config.yaml
n_mels: 64
input: "log_mel"
qk_norm: false
layer_scale_init: 1.0
subsampling: 4
optimizer: "soap"
beta2: 0.95
eps: 1e-08
precondition_frequency: 50
max_precond_dim: 512
lr_schedule: "wsd"
decay_fraction: 0.4
Rows from block 12 of a small audio frame classifier, named by matrix and row number. Rows with one number belong to one neuron. Each number is 50 + 10 x the weight over its row's rms, rounded and kept within 0 to 99. All counts start at 0.
After each neuron's rows are labels from the 100 clips, of 14848, where the neuron reaches its highest value: "peak on" is the class under the peak. Only what is clearly more common there than usual is listed. The data: melodies that start on their tonic, played by one synthesised instrument. In brackets: how many of the 100.
# fc1: MLP up (model.blocks.12.mlp.fc1.weight, 768x192), inputs 0-95
# fc2: MLP down (model.blocks.12.mlp.fc2.weight, 192x768, transposed), outputs 0-95

fc1.277:39 63 32 61 49 44 52 55 59 28 46 54 39 48 48 45 48 49 58 41 54 41 53 44 56 40 59 48 58 48 69 54 53 49 41 60 44 59 47 62 44 56 41 36 53 54 37 40 52 51 41 49 34 47 50 67 61 60 33 56 41 62 54 56 66 60 49 49 65 49 58 44 58 66 56 42 37 41 64 53 49 48 59 65 42 50 52 43 21 41 73 69 59 60 37 45
fc2.277:85 53 40 41 52 37 69 67 44 52 52 33 45 57 55 46 22 60 58 39 49 54 48 50 51 29 44 38 45 52 39 45 48 61 63 57 55 39 59 46 56 52 48 30 52 45 45 57 32 47 41 46 45 53 56 35 54 58 44 29 57 45 61 61 56 57 54 67 46 46 45 42 44 49 51 40 47 47 69 61 57 32 57 49 61 39 50 58 51 56 49 62 47 59 50 34
peak on: F3 (80)

fc1.629:55 52 56 65 47 56 36 42 47 48 38 43 43 37 45 34 46 30 47 43 47 58 62 63 59 59 56 50 40 53 39 41 52 60 50 50 52 66 47 53 48 43 51 48 46 42 56 28 28 42 45 49 39 50 39 51 53 26 40 51 51 53 44 49 41 47 48 35 44 61 58 51 66 66 63 47 76 48 43 51 62 38 63 50 60 53 36 50 48 59 54 53 60 51 48 67
fc2.629:48 63 62 36 45 46 57 56 51 56 42 53 55 58 38 45 49 47 52 63 49 55 50 61 41 41 43 58 49 41 63 43 44 55 32 39 45 53 32 54 49 47 39 35 46 56 53 63 62 39 51 50 56 53 69 30 65 41 50 59 48 52 65 52 28 47 57 43 46 51 38 51 46 59 45 48 48 54 39 52 42 63 64 36 66 55 57 47 40 57 76 56 55 62 66 45
peak on: E2 (67)

fc1.556:42 56 51 35 53 46 58 39 60 45 62 45 50 50 45 46 49 59 49 55 34 55 63 41 46 60 42 71 46 64 53 37 57 47 42 34 48 38 57 37 39 51 50 33 49 54 46 43 35 63 28 47 47 45 51 45 62 49 51 33 52 49 60 56 60 52 46 36 49 35 39 57 26 52 31 59 55 45 50 59 49 46 57 58 48 48 57 68 42 62 55 54 43 70 67 60
fc2.556:50 59 35 63 67 46 50 71 45 70 54 44 50 54 40 35 40 53 65 72 39 58 43 35 52 27 56 54 61 58 55 51 48 49 43 45 68 41 59 46 50 40 61 51 44 61 48 56 37 45 52 39 45 36 54 59 54 24 52 59 49 48 68 66 37 45 50 48 63 59 30 32 60 73 58 44 59 57 53 57 43 41 43 66 44 47 44 36 43 62 61 55 39 72 35 40
peak on: E2 (69)

fc1.707:42 56 53 68 52 34 54 52 54 33 46 40 37 47 45 48 68 45 36 37 48 38 50 54 47 38 68 56 51 54 68 55 51 51 63 50 55 41 37 69 46 49 48 47 44 68 37 44 58 48 42 56 62 29 51 60 58 39 29 51 38 38 51 59 74 50 50 27 58 45 67 45 47 46 50 37 38 53 58 47 46 41 70 49 65 38 51 35 44 52 58 49 58 32 41 58
fc2.707:68 50 35 41 62 38 70 64 45 55 44 45 36 47 52 55 43 50 39 63 46 64 44 46 41 32 45 41 55 49 43 59 58 63 48 41 52 39 58 44 50 58 48 45 64 43 48 56 38 46 44 45 39 54 36 41 50 54 40 50 57 41 56 61 45 54 47 56 36 56 45 62 57 54 49 55 51 43 60 51 53 52 58 44 70 45 37 38 47 66 57 40 30 62 39 43
peak on: F3 (70)

fc1.585:44 54 41 63 60 52 50 51 48 43 49 49 50 42 64 60 46 53 48 40 37 47 51 34 36 67 56 66 64 52 56 46 40 40 50 31 53 65 43 46 52 37 48 58 54 63 52 37 54 62 34 51 57 40 40 46 32 49 54 66 44 47 48 66 54 40 52 50 40 46 34 56 52 61 49 33 39 42 62 44 38 59 64 44 70 63 58 58 51 63 31 46 33 59 38 50
fc2.585:61 64 64 52 55 40 66 56 61 65 32 51 53 60 40 50 41 33 57 63 22 45 47 47 41 44 54 48 51 65 66 47 51 53 45 46 60 62 60 38 60 31 48 41 47 65 41 43 50 46 67 46 67 40 47 47 67 28 60 54 49 45 70 52 54 60 57 55 52 42 48 36 48 51 36 65 58 52 58 44 30 46 44 49 63 54 60 62 48 67 55 59 35 78 50 50
peak on: E2 (100)

fc1.638:33 41 39 52 48 57 44 48 68 54 61 48 44 58 53 40 56 46 61 40 59 64 30 54 49 60 55 50 64 68 45 48 37 19 34 43 48 33 31 39 57 50 42 51 45 35 57 53 53 59 45 71 60 64 62 50 53 47 52 35 53 59 68 60 31 42 38 49 53 45 52 58 42 43 60 47 56 43 37 56 51 45 34 52 63 40 49 65 53 50 51 41 64 37 53 51
fc2.638:68 51 54 57 68 60 60 50 35 70 58 47 55 55 49 41 49 42 35 29 59 51 41 59 49 43 36 39 69 34 39 44 59 67 44 36 55 39 75 31 72 46 63 65 54 56 56 36 58 48 59 44 56 64 46 55 43 59 59 50 53 31 65 43 54 59 56 62 27 57 43 57 30 49 56 65 54 34 45 51 42 41 52 52 56 60 35 28 36 57 58 43 47 49 57 41
peak on: G3 (80)

fc1.328:47 63 34 58 48 68 29 41 60 54 36 60 51 66 52 50 44 36 57 56 61 37 54 56 33 50 50 71 50 46 45 48 57 35 53 38 63 31 33 46 50 39 51 52 32 49 26 49 66 40 45 59 36 49 49 40 49 45 45 49 38 57 73 40 56 35 55 47 51 58 38 38 67 42 59 60 55 45 34 71 49 59 40 53 48 32 44 57 79 48 52 48 52 53 44 50
fc2.328:42 59 33 72 41 46 53 57 27 50 66 42 38 52 51 55 36 59 46 36 33 16 58 57 49 45 55 60 61 45 40 44 53 62 48 48 61 46 68 35 48 59 64 57 48 61 49 53 50 41 47 54 68 41 55 41 53 56 38 37 60 43 57 44 58 68 60 73 43 54 63 65 56 42 58 47 54 46 57 35 55 51 55 58 45 53 41 54 47 44 69 51 43 66 57 44
peak on: G3 (75)

fc1.266:36 44 48 48 41 37 55 33 59 62 46 38 51 59 46 63 32 46 50 53 43 49 44 39 53 67 47 42 50 42 39 41 53 54 47 54 59 53 48 59 68 49 39 63 46 54 54 40 50 48 55 54 50 42 61 34 51 45 33 45 56 44 51 68 50 63 51 40 64 54 54 52 52 60 39 45 48 45 50 44 49 47 40 31 50 59 61 73 62 61 47 52 57 42 63 52
fc2.266:68 53 33 45 48 48 63 42 48 38 37 51 44 64 42 57 49 45 31 41 53 52 60 41 43 46 45 59 57 46 49 41 51 67 43 49 75 41 52 29 64 47 62 46 58 41 48 63 53 57 42 57 67 51 61 41 49 43 54 41 34 61 56 41 43 65 46 43 53 49 38 31 58 42 57 45 54 46 56 64 59 44 43 72 53 42 55 50 48 64 55 52 60 58 58 38
peak on: B3 (30)

fc1.409:40 47 59 64 64 42 46 50 52 60 42 49 51 55 56 66 38 61 41 40 43 52 60 45 54 56 50 44 54 46 60 28 47 53 50 56 61 57 23 39 66 59 45 46 61 58 45 37 43 60 42 54 63 52 51 46 57 49 45 70 40 60 60 50 50 34 58 63 35 35 55 29 56 58 40 36 47 56 58 45 54 46 39 61 25 35 39 40 55 61 43 59 43 45 55 50
fc2.409:44 54 33 28 60 44 52 62 40 52 25 47 48 63 43 31 47 48 47 48 39 62 46 47 31 48 54 52 38 31 42 52 59 57 51 65 39 32 45 51 45 55 42 34 47 38 55 54 51 45 62 48 39 62 47 50 35 35 43 56 52 59 76 60 54 46 52 47 57 31 58 46 34 70 51 57 40 47 62 44 46 63 41 57 69 38 62 56 37 59 52 56 50 43 62 45
peak on: B3 (63)

fc1.724:39 30 63 30 43 35 46 45 51 44 61 44 45 50 59 59 59 67 48 52 60 51 67 55 52 37 58 49 43 55 57 46 58 46 59 63 58 55 46 44 72 54 69 62 37 54 44 50 66 37 48 51 63 42 51 58 43 50 48 61 48 37 59 57 60 41 41 55 50 46 47 42 58 42 54 53 51 52 48 29 50 58 52 55 78 59 50 47 50 56 37 55 35 57 43 58
fc2.724:65 49 48 47 52 62 82 50 30 45 63 59 33 38 31 57 68 50 43 51 51 56 47 42 54 50 57 48 41 28 36 36 68 59 51 53 52 57 44 59 46 47 54 55 53 41 33 49 53 49 49 55 60 43 39 38 42 49 45 63 36 44 53 43 37 55 72 63 53 62 46 47 38 61 52 46 48 61 36 59 41 41 45 36 61 49 45 58 63 61 63 58 37 54 52 47
peak on: no note (69)

fc1.5:39 44 53 58 29 39 70 49 57 59 45 63 57 54 45 36 24 35 44 72 50 48 43 52 55 61 60 26 52 41 41 59 51 46 42 64 48 40 54 47 54 46 31 71 51 53 38 51 43 53 38 47 51 63 49 54 56 45 44 58 23 55 55 49 49 63 36 57 50 47 55 36 61 44 57 51 50 52 43 68 52 58 24 30 35 43 39 41 43 59 40 37 52 41 42 46
fc2.5:59 53 22 47 59 45 59 56 52 51 44 64 35 47 40 47 50 45 45 41 70 37 62 38 46 52 45 38 50 40 40 40 29 55 38 38 51 41 36 49 50 43 51 58 57 61 49 70 41 46 39 55 45 53 39 41 51 34 54 62 42 52 83 59 53 66 66 58 44 44 60 53 45 55 53 55 53 53 48 33 57 50 42 43 45 56 49 27 55 64 41 50 44 62 58 36
peak on: B3 (61)

fc1.106:45 37 56 41 52 49 34 65 60 48 59 68 46 39 34 44 50 52 58 64 43 28 46 60 54 46 66 36 53 67 40 71 51 42 52 32 69 58 37 52 43 45 53 41 41 61 67 51 50 48 61 39 53 55 56 56 43 51 50 60 45 38 40 53 46 49 63 53 33 49 55 50 62 51 46 44 41 48 34 31 56 52 57 46 45 40 49 68 50 57 35 61 42 48 40 36
fc2.106:58 68 47 37 60 37 56 59 49 53 56 56 43 45 50 47 43 65 70 47 60 44 71 45 53 52 61 64 55 46 48 46 74 52 59 51 57 53 47 62 43 47 39 68 45 66 48 38 68 56 39 45 57 37 58 58 50 62 38 45 59 48 51 59 58 55 47 47 37 44 54 59 49 54 24 49 43 57 41 42 38 48 35 61 70 54 40 61 44 51 40 51 30 51 47 35
peak on: E2 (49)

fc1.115:46 54 47 66 56 37 37 42 54 52 59 45 47 58 55 49 54 49 35 59 40 41 34 40 49 51 33 56 34 62 57 46 46 53 50 33 58 50 42 44 43 56 27 27 53 46 55 65 54 41 50 46 38 54 60 47 52 70 56 39 42 53 77 58 35 51 43 51 39 50 46 46 55 61 51 46 38 45 30 43 47 48 44 63 58 45 42 49 69 60 52 61 33 53 43 43
fc2.115:55 46 36 43 58 50 66 61 54 41 64 53 65 52 45 31 48 58 54 67 38 65 42 42 43 42 44 46 45 35 37 60 54 61 62 43 63 50 45 34 49 63 58 55 47 55 60 45 48 41 69 40 58 53 47 28 50 52 38 52 53 42 48 59 48 58 55 60 46 29 61 46 42 58 44 75 48 46 58 52 63 37 61 47 60 49 26 38 35 41 58 40 22 56 54 46
peak on: G3 (58); B6 (36)

fc1.453:35 57 57 60 51 48 42 31 39 57 43 51 53 54 33 57 59 38 53 39 43 37 54 52 58 53 63 54 30 46 33 46 48 43 35 41 48 55 39 62 43 50 43 40 34 60 65 58 49 42 47 60 55 54 57 48 59 57 57 66 56 66 50 56 33 58 54 61 41 50 64 52 50 51 50 82 52 50 68 42 54 48 60 48 61 52 52 41 43 46 50 70 60 43 48 51
fc2.453:69 41 27 61 54 49 57 53 62 53 49 47 66 58 40 47 37 57 35 50 63 55 51 34 32 42 64 63 51 49 41 65 59 56 56 67 45 45 43 26 46 51 53 46 63 64 60 54 45 53 53 65 46 54 41 49 51 49 48 44 46 48 49 42 58 42 56 47 54 59 50 45 37 53 55 38 58 48 62 57 53 38 44 52 59 51 48 40 67 70 56 56 43 49 50 34
peak on: C5 (95)

fc1.658:39 64 54 39 42 63 53 45 49 43 69 45 30 51 41 39 57 42 35 51 60 58 60 47 59 47 40 75 59 76 58 48 45 46 47 58 59 26 41 51 47 49 39 39 44 39 34 69 53 35 58 60 48 59 47 62 56 58 56 50 53 50 51 55 40 44 46 42 44 48 42 46 49 60 55 38 52 44 58 46 48 43 54 63 43 51 52 66 50 63 45 55 60 62 49 35
fc2.658:62 49 38 57 61 47 44 64 39 62 48 65 54 44 26 36 29 62 37 51 63 64 57 30 36 36 59 46 36 39 36 57 54 55 51 54 57 38 50 30 45 47 52 51 22 47 61 60 35 44 52 56 47 48 44 43 34 49 60 51 55 50 47 47 41 60 48 68 35 55 38 55 54 57 47 69 50 48 46 56 45 52 52 44 51 59 39 37 33 54 50 33 51 67 60 41
peak on: G3 (79)

fc1.358:37 46 38 51 51 52 55 41 64 48 57 59 46 58 62 65 44 69 48 40 53 46 43 24 51 58 57 60 49 45 45 56 31 60 51 55 44 50 56 43 44 48 48 52 39 31 38 50 66 48 57 58 50 54 60 67 58 37 65 38 47 57 80 50 39 56 45 60 55 55 36 43 48 64 41 40 60 59 41 65 49 55 41 48 53 55 50 67 41 40 34 36 45 52 55 46
fc2.358:45 47 36 51 53 63 53 60 46 52 40 48 59 54 50 25 39 37 45 43 59 59 35 49 48 42 52 48 54 35 45 36 43 63 47 53 67 53 64 39 43 34 50 56 50 46 60 41 53 40 65 45 48 45 53 53 49 67 68 49 63 46 59 42 54 44 54 65 53 68 55 51 49 53 58 77 56 40 25 65 43 58 70 51 44 60 36 30 38 44 55 52 33 65 49 49
peak on: G3 (87)

fc1.53:51 37 66 47 48 66 52 37 48 43 46 64 49 46 50 40 41 57 41 57 59 67 51 76 44 53 53 50 61 45 48 49 60 55 58 51 59 42 59 75 25 66 35 43 40 50 34 29 62 63 40 48 70 54 51 67 47 46 47 54 75 45 55 38 38 48 53 63 62 61 40 39 58 43 45 54 42 50 40 53 34 54 43 74 69 40 53 65 62 51 65 59 42 34 52 47
fc2.53:61 42 39 47 54 42 64 40 35 54 56 67 46 34 57 55 54 60 52 43 54 51 43 51 41 50 48 53 41 39 40 44 59 49 45 49 62 46 47 50 59 41 40 51 44 39 33 50 37 49 40 57 52 65 40 36 39 41 57 57 62 78 31 53 43 44 55 51 50 59 57 55 43 64 70 37 57 64 53 50 51 45 52 62 62 46 51 59 56 69 31 36 54 48 54 41
peak on: no note (85)

fc1.458:47 56 47 45 40 57 45 32 48 77 47 46 43 46 47 47 70 56 39 55 65 39 58 39 53 42 44 41 60 33 50 50 61 62 62 52 38 56 43 63 36 54 37 42 36 37 55 44 41 48 46 44 48 67 53 60 72 48 41 38 60 47 43 55 69 42 53 68 32 66 20 47 55 46 62 61 58 65 46 44 55 48 64 48 47 67 65 47 50 55 50 60 53 49 49 55
fc2.458:57 49 42 47 39 62 56 32 44 53 28 62 47 58 40 42 50 58 56 61 48 40 60 33 34 42 52 53 50 40 53 52 74 57 52 45 59 51 53 56 48 46 58 64 38 43 51 38 50 52 64 41 54 28 50 46 60 33 55 53 49 69 47 44 70 56 54 74 50 42 39 50 40 49 40 71 64 55 47 36 37 48 64 46 58 53 61 35 51 59 73 37 55 55 55 56
peak on: C5 (64); F#4 (31)

fc1.582:42 44 42 66 49 32 56 34 68 39 46 52 44 43 45 53 30 50 60 55 51 56 61 51 49 43 43 60 48 41 45 42 53 50 55 47 70 45 53 59 45 64 34 52 27 50 59 43 71 41 47 43 46 47 50 56 54 38 29 56 36 70 38 57 49 54 38 53 73 36 49 41 60 50 40 49 63 45 40 42 47 38 63 30 52 40 58 51 41 51 67 41 52 56 51 33
fc2.582:42 37 30 50 56 38 69 50 35 48 53 55 59 46 56 47 45 46 63 38 63 49 43 45 51 47 40 50 44 51 40 30 44 63 41 45 76 29 44 59 41 68 56 53 53 37 54 59 52 38 42 63 48 37 58 44 58 29 46 48 40 29 75 54 59 54 67 58 60 54 54 43 37 48 55 55 46 63 61 57 56 43 50 56 42 50 54 54 43 66 53 65 47 60 39 53
peak on: no note (96)

fc1.408:57 52 45 43 50 52 53 30 40 68 53 45 55 48 46 48 54 41 19 49 65 43 40 51 46 50 38 48 46 36 51 47 43 62 45 56 41 50 44 55 35 47 62 46 58 56 57 21 41 42 31 49 39 50 53 43 59 38 37 42 51 48 52 51 43 44 55 49 44 74 49 50 48 44 53 50 55 49 47 58 46 46 48 65 66 56 66 66 47 45 48 33 50 40 50 53
fc2.408:74 54 52 44 44 53 59 52 54 54 50 47 54 36 56 58 38 58 33 55 54 46 32 33 51 43 29 47 33 30 45 40 71 48 64 41 51 53 46 45 49 62 47 64 45 62 59 35 55 52 54 49 60 45 59 41 64 46 31 45 45 52 55 41 60 67 60 55 56 45 37 44 39 56 51 61 53 45 69 39 59 41 68 69 53 49 44 57 49 47 63 60 40 59 46 41
peak on: C5 (75)

fc1.9:45 62 54 41 42 39 29 42 47 52 33 44 34 52 55 61 39 44 38 33 44 52 55 53 54 45 59 47 55 35 45 74 30 42 47 57 28 45 53 57 44 44 51 54 41 50 35 58 42 43 27 48 38 42 62 48 62 50 50 44 53 27 50 72 33 45 66 43 51 50 49 48 32 32 35 52 38 65 64 39 58 49 49 58 55 53 43 54 44 39 35 54 68 47 56 43
fc2.9:65 49 54 63 51 44 47 61 61 55 34 60 39 67 48 51 29 72 41 55 47 66 49 59 39 43 55 48 57 35 51 45 44 54 55 47 60 60 64 48 63 66 49 40 38 70 59 46 46 48 52 38 63 48 58 37 50 34 34 67 66 50 49 56 46 45 59 66 31 53 50 64 40 52 45 40 50 49 44 33 44 49 44 74 41 43 50 33 53 62 37 52 37 55 54 33
peak on: B3 (93)

fc1.697:39 54 48 56 47 59 57 52 65 39 61 59 61 47 55 48 44 58 60 35 59 55 55 52 65 66 44 41 47 60 52 49 53 44 38 58 52 56 46 62 47 44 51 52 43 66 34 47 49 49 31 59 38 41 56 64 63 46 35 52 46 41 41 55 80 46 53 44 56 31 51 39 58 51 48 31 50 53 56 68 52 47 62 70 60 41 58 49 42 37 54 61 54 46 48 61
fc2.697:73 45 52 34 31 64 68 68 42 58 46 34 48 59 61 46 37 47 37 47 57 50 53 56 36 45 37 59 34 33 55 37 44 55 61 42 54 46 51 52 47 45 43 50 61 49 60 59 38 30 48 43 53 55 54 35 50 55 66 46 63 74 58 50 64 51 49 60 45 55 71 60 48 52 59 51 51 45 49 57 52 38 63 36 51 54 51 58 50 52 45 55 52 54 64 50
peak on: F3 (78)

fc1.190:56 44 36 40 60 66 47 58 64 45 49 41 60 46 48 50 34 42 39 45 53 59 50 49 49 42 59 39 39 43 65 39 73 47 47 47 47 34 39 62 52 57 37 44 48 43 46 37 69 43 49 51 44 44 49 56 45 62 39 54 58 48 41 42 43 48 33 67 48 44 55 58 44 50 35 65 62 40 39 61 38 43 33 44 65 36 45 53 40 70 56 44 51 58 61 38
fc2.190:38 48 53 63 66 45 49 51 42 55 49 47 55 50 45 27 42 63 38 63 48 52 45 61 41 37 55 56 52 36 58 41 51 53 42 41 47 47 40 56 41 57 58 28 49 56 36 50 52 36 39 58 45 46 39 31 53 43 60 67 51 69 50 61 49 77 68 56 45 60 30 43 49 63 50 50 52 53 55 40 59 62 44 57 45 32 43 62 45 56 40 73 49 43 51 31
peak on: A#3 (62)

fc1.326:39 42 68 55 53 43 54 48 68 44 56 51 68 52 52 52 45 46 56 52 49 38 58 53 33 63 56 61 60 57 64 42 52 49 48 42 42 51 45 48 61 46 34 62 51 41 49 49 38 51 47 50 44 61 64 48 46 56 47 56 38 67 50 41 43 49 52 53 51 47 54 27 67 51 44 58 39 37 33 55 58 47 27 52 60 43 49 67 72 59 19 58 61 59 50 44
fc2.326:59 45 44 32 58 50 49 45 55 46 32 55 35 59 42 52 52 59 57 57 56 58 46 69 42 45 41 43 44 66 45 43 62 52 45 72 62 46 53 57 36 50 56 34 38 44 68 63 60 42 55 54 57 80 69 50 41 49 65 56 28 57 63 34 58 62 49 46 60 47 42 51 32 59 49 53 49 44 62 45 50 52 45 60 68 59 51 50 38 45 62 57 48 42 44 40
peak on: B3 (67)

fc1.169:34 57 44 75 50 35 55 40 37 48 37 41 45 61 49 56 41 67 52 42 60 45 77 28 47 44 47 36 47 41 36 54 57 44 40 56 60 69 35 60 55 62 55 51 49 49 33 51 71 48 40 56 38 45 42 32 53 53 31 46 48 58 52 52 52 49 41 28 70 45 53 50 53 57 60 48 47 36 60 52 56 55 50 53 52 43 67 51 50 54 63 47 55 64 58 48
fc2.169:72 60 39 52 43 37 68 34 28 48 40 50 49 64 41 64 36 52 50 55 43 58 66 51 42 55 52 66 55 52 59 42 53 52 45 54 52 38 43 47 49 60 47 70 40 36 61 55 50 22 42 44 68 37 57 54 41 56 55 38 43 56 64 61 57 68 69 53 38 60 56 51 58 57 45 43 47 52 58 63 33 40 50 51 51 32 59 55 46 66 45 49 46 68 61 43
peak on: F3 (37); E3 (25)

fc1.33:50 31 54 61 54 86 36 28 52 47 58 56 26 40 52 55 35 41 40 56 54 54 36 51 44 58 48 49 57 45 37 57 39 56 68 38 49 57 40 64 51 57 40 43 54 53 54 65 54 53 61 32 55 52 62 45 34 48 58 40 70 48 46 41 42 52 48 52 60 36 61 43 43 49 52 53 39 32 42 57 54 28 52 40 53 50 50 53 42 43 38 69 63 36 49 53
fc2.33:61 50 49 58 71 52 69 50 42 47 62 54 55 49 52 43 50 54 43 45 63 51 29 43 73 50 37 67 64 35 37 42 46 64 51 37 61 60 51 65 49 60 48 54 75 56 55 56 50 42 39 42 71 63 45 57 44 70 46 49 44 43 56 48 52 51 61 47 67 60 48 40 41 58 42 64 58 37 37 66 45 51 56 55 78 66 49 60 43 40 59 57 57 44 57 45
peak on: no note (87)

fc1.173:41 38 55 69 51 44 52 68 63 47 57 36 44 53 54 48 43 51 72 60 48 60 34 32 56 51 55 63 58 60 58 46 40 49 56 52 50 45 65 28 51 48 49 42 58 42 32 53 63 44 47 55 60 40 55 50 32 49 52 54 49 45 36 72 32 46 59 64 59 42 45 49 54 61 52 37 43 57 54 43 36 53 51 56 40 54 61 50 46 47 56 50 38 37 33 47
fc2.173:56 77 38 49 46 50 48 34 52 57 49 49 55 51 52 33 65 42 39 43 51 71 43 60 39 35 60 54 59 67 40 57 46 45 54 39 79 47 53 42 52 42 52 63 46 31 47 61 47 39 50 41 60 65 49 47 48 66 61 35 57 40 51 64 47 62 53 55 44 44 44 55 50 48 51 48 63 60 46 63 38 50 53 52 56 51 56 66 33 28 50 56 53 66 61 49
peak on: F3 (47); A#3 (30)

fc1.570:49 54 47 42 53 37 63 43 36 42 47 40 57 36 62 47 39 34 45 51 71 46 53 62 66 50 48 37 45 44 54 41 49 45 45 53 46 56 58 50 46 44 50 35 65 45 57 57 49 38 61 67 51 41 58 42 53 41 52 50 49 35 53 66 44 47 66 44 45 56 58 55 62 43 51 57 37 43 41 46 68 69 36 40 39 41 50 59 57 49 63 59 64 59 50 46
fc2.570:34 51 51 46 46 42 40 58 62 74 42 55 35 54 64 34 45 37 51 46 54 42 50 59 52 58 50 37 52 38 67 43 35 46 38 49 52 59 40 48 52 27 46 53 56 41 43 35 42 36 56 57 49 64 57 41 51 48 45 31 49 69 62 52 51 40 54 42 44 31 57 44 48 62 60 42 66 65 60 63 62 44 41 46 57 48 52 49 81 42 61 59 43 35 61 55
peak on: B3 (36); G2 (34)

fc1.47:55 52 55 40 50 54 62 51 43 60 51 35 67 47 55 41 50 40 37 62 68 44 68 38 53 64 54 43 42 47 60 42 44 56 38 57 45 56 55 55 44 55 56 39 44 67 45 34 61 46 45 54 48 55 47 45 49 37 47 44 62 45 53 41 37 43 27 63 45 45 59 49 68 44 49 26 53 53 51 46 56 56 65 55 44 66 38 50 40 56 37 51 46 49 43 47
fc2.47:50 54 46 47 53 53 59 61 46 49 47 57 55 50 27 61 56 54 39 44 58 55 53 38 52 42 67 53 34 44 53 60 45 46 59 63 52 55 52 54 62 67 50 57 50 49 44 44 36 39 35 65 55 56 56 30 45 66 39 49 46 58 32 56 55 44 63 37 55 72 64 60 18 60 37 75 71 53 57 43 40 47 53 43 56 51 30 50 57 47 50 46 47 55 43 44
peak on: no note (76)

fc1.500:55 51 51 63 60 61 50 39 47 48 50 49 44 50 49 49 51 59 47 47 64 30 38 43 51 53 46 48 51 57 45 60 49 38 58 48 32 72 56 58 66 48 53 52 74 49 71 50 47 44 66 58 48 59 50 57 60 49 41 44 58 50 63 38 49 45 51 59 43 68 34 47 37 59 57 56 43 57 48 44 52 45 60 52 57 71 53 65 66 50 48 44 70 65 59 58
fc2.500:69 58 27 47 52 62 40 43 52 50 34 51 45 42 55 42 43 56 45 54 62 48 44 47 36 50 40 54 32 49 45 39 74 40 45 62 34 49 50 41 44 46 48 63 48 49 58 40 61 43 53 62 43 51 39 39 53 38 34 55 61 61 50 41 52 73 39 61 51 56 39 49 32 61 62 75 59 47 50 51 32 45 56 53 57 35 48 39 49 53 75 38 37 61 61 43
peak on: C5 (73)

fc1.575:51 53 59 28 52 49 45 49 64 50 36 50 49 35 62 64 50 53 59 63 49 50 34 52 62 40 47 46 29 73 58 46 51 41 50 44 59 42 40 49 43 49 51 58 45 60 52 70 45 56 72 38 40 62 53 53 34 59 55 48 40 37 61 48 46 43 51 47 42 67 40 51 42 56 67 36 37 40 53 43 61 46 45 50 58 56 55 45 39 42 44 55 45 58 22 70
fc2.575:54 60 36 48 51 48 53 52 54 53 48 56 44 57 50 49 49 53 62 50 37 47 53 34 68 53 49 52 41 42 63 47 56 63 59 58 64 56 41 58 45 49 49 53 36 41 59 55 68 38 44 66 48 64 62 46 45 46 44 43 55 47 43 45 58 36 65 63 49 49 68 66 47 41 51 39 65 33 57 74 46 62 56 52 51 42 55 42 55 50 33 73 45 54 42 71
peak on: no note (78)

fc1.747:45 23 38 47 54 73 60 52 59 55 43 48 54 52 41 36 41 44 45 60 46 49 46 67 48 58 56 46 35 58 58 51 28 52 53 44 40 51 51 47 52 51 32 39 50 59 45 49 46 56 51 44 52 42 60 53 35 71 49 62 61 45 66 40 51 49 47 65 55 53 53 46 48 62 50 39 49 58 63 50 42 46 50 33 56 42 53 64 41 42 38 28 77 41 50 25
fc2.747:51 51 49 46 55 32 54 52 52 69 64 43 54 48 49 37 38 53 57 55 64 43 54 46 53 42 46 35 58 45 44 50 59 59 45 45 58 56 45 65 31 62 37 52 63 56 46 57 62 46 48 47 58 75 36 58 35 68 63 43 43 65 60 44 44 49 62 28 52 52 55 52 33 56 42 70 65 38 46 72 45 62 26 43 45 65 51 46 57 58 43 59 52 42 48 61
peak on: no note (73)